{
  "model": "class-conditioned image flow-matching model",
  "dataset": "histories of elementary cellular automata, time running down",
  "conditioning": "class",
  "num_classes": 256,
  "cond_dropout": 0.2,
  "widths": [64, 128, 128],
  "residual_init": "scaled_by_depth",
  "shampoo_beta": 0.95,
  "precondition_frequency": 25,
  "adamw_lr_other_params": 0.0011,
  "steps": 8300,
  "batch_size": 256,
  "lr_schedule": "cosine"
}
Rows from block 6 of a small class-conditioned image flow-matching model, named by matrix and row number. Rows with one number belong to one channel. Each number is 500 + 25 x the weight over its row's rms, rounded and kept within 0 to 999. All counts start at 0. Numbers have three digits each.
After each channel's rows are labels from the 100 images, of 14848 (inputs lightly noised), where the channel reaches its highest value: "responds to" is what is common among them; "colour at peak" is the nearest of a few named colours to the mean colour under the peak. Only what is clearly more common there than usual is listed. The data: histories of elementary cellular automata, time running down.
# convs0: first 3x3 conv (model.decb.0.0.convs.0.weight, 128x256x3x3, standardized in use, each kernel summed), inputs 43-85
# convs1: second 3x3 conv (model.decb.0.0.convs.1.weight, 128x128x3x3, standardized in use, transposed, each kernel summed), outputs 43-85

convs0.24:459502502463485523527513485481489450478506502464476482500521499479466494476503523535494551481480459466523533491529487505484495537
convs1.24:499507525527531481531497498483497503474494479480485499529541483507513503507466517525489526535487519514536486512498450518517460487
responds to: large cells; sparse start
colour at peak: black

convs0.26:471521523494528498505519487500515508546476480511488495522499487515468495501489488500535478513516489509500481515559496485506502509
convs1.26:459512467492503533517507526483532469515545509478517478481480470464450540455456487478469463471493515484481474481484499512480515495
responds to: 001 turns on; 110 turns on
colour at peak: black

convs0.78:481473514514485508483484533519489494509488475508513491528497482521506523521542490443521518532530491496483453474490497531496530506
convs1.78:516513492490503479490496501513498484509511516498536465518451491505479509480516483503534481502580461547526493528497529519521482501
responds to: large cells
colour at peak: black

convs0.122:503498508511503524498508490517511503516508516539488496473471480474489484494491515491466542492536532498493496491503522468535471512
convs1.122:567496520513518432474490476550458479519538507502525497514489504509519494515486456487516513495472469472531488512495499511529504495
responds to: 101 turns on; large cells; 111 turns on; 110 turns on
colour at peak: white

convs0.54:460488476500508500459544529533485487497482487503541499494603555546506528510472468512460494494492481494492507544462498512498511529
convs1.54:473443504507449519482494510495459497490534483497491512458536505527500481492443486506481556535469518467489515505498558502515511519
responds to: rule: rule 0
colour at peak: black

convs0.49:522498469536561547560555504514504549471505484520527474484506518507492535512530491496445487522518498526497504488447490494511514493
convs1.49:528458536487490486444474484507456519531522509504507552512518548490485490502486479485509537477482483503497526517483543499509484504
responds to: 010 turns on
colour at peak: white

convs0.53:488481485483484485557529503457515486501468471481498507520490533480505511498518542497522489501453469490479480502472511487508491511
convs1.53:482458483537470509494512486502553505500488504521481512521520515520520481529482494509499525496514538500521511529449509488471492511
responds to: 111 turns on; 011 turns on; 101 turns on; 110 turns on
colour at peak: white

convs0.68:500536531453519477497511514498513491515461479514509487486506516485474492489528451512502473551494483501498486494504462520513491544
convs1.68:492457513491489535488451532517499512522513517535540505465487510508512556490497475484493541487505542456483478492506543498544531501
responds to: 001 turns on
colour at peak: black

convs0.61:480529502512482523485524533476509530528499501522571532511466492478521476497472507459564482515493498492490465504533479497506467576
convs1.61:529502495501532500500509522536482497472466515477507469533526479477479522474485485471462458557524451495470442482465467499472467480
responds to: 100 turns on; 011 turns on
colour at peak: black

convs0.27:488551517498471483498477493480494512489485468498485513509508512516514487491520494474510477512487502504517518484522510513514500522
convs1.27:498519462452482525478490462504547466493515475511515506518454476528546487501537562530496479491482522484533501517510526523500474502
responds to: 111 turns on
colour at peak: white

convs0.33:497505506491470507511481490526494493502515513510473482501478528497511492470537528491467527499514501503487490541481497479526486508
convs1.33:534514488484492462551537493497499498461474506480513465503455485500507478530509562524492509525527486554515494498544458497470505495
responds to: 111 turns on; 110 turns on
colour at peak: white

convs0.32:511501519497492452547509504510495502528548516486477473505502506459507479523471510513475484492450492509493470513487458471493505543
convs1.32:515513498493518507519513469498514493478513500486500522508505504494492485552490502530447502545492502519525531463528487479470509493
responds to: dense start
colour at peak: black

convs0.28:486506504539503498533534503514524522566479480541511477524499470458492522515492475500473517532500517538520459524494515485527492508
convs1.28:448497467482513513472468504504502474500534529485537480496481475466478490469460513437506490489483503503490539505467533513490468540
responds to: 100 turns on; 001 turns on
colour at peak: black

convs0.99:495518520541499471491521531505538513541479490532531507512461463492511518547458483493538467495491516504527500457538485478544482522
convs1.99:512490521515475514506471520546490481518481519482513487472535469426464487456508432477478521506525461427444478462503571465492473485
responds to: 011 turns on; 111 turns on; 110 turns on; sparse start
colour at peak: black

convs0.112:500502529491493480528489496476527533547515514519467506526427478447511456528538494468498498540515480484512452520491519507507471548
convs1.112:495554533544498532521529474515568493469452551463493469510473461494514456477511501488523450502537494510540519499479443498524478514
responds to: 100 turns on; 011 turns on
colour at peak: black

convs0.63:467506547497501536490497511508515553518504457532490523486481521455484496475512452504477477520474515517498472507470509475539521545
convs1.63:553488474475506476521515481492455479474508506516538562520495524520513520517522479520478528560538492459515513547513474517510487477
responds to: 111 turns on
colour at peak: black

convs0.79:475509506470482522498473470478512495494478493506468529493486496484511500550516484463483484525511482471480472493499517528484477471
convs1.79:503557476531469505499544478486545491462465494477507468539481510507508489524508543508512463515510511532526510519488463517468463511
responds to: 111 turns on; dense start
colour at peak: white

convs0.30:536476495516475481461530493482525490490464496513529504511500513528530486501536508500511499514495490503508523519490492497523491518
convs1.30:488479522489512454507459482509505460488437469533450495505510514515568500505464511531525495516512512516501529482472480466529497489
responds to: 111 turns on; 000 turns on; rule: rule 165
colour at peak: white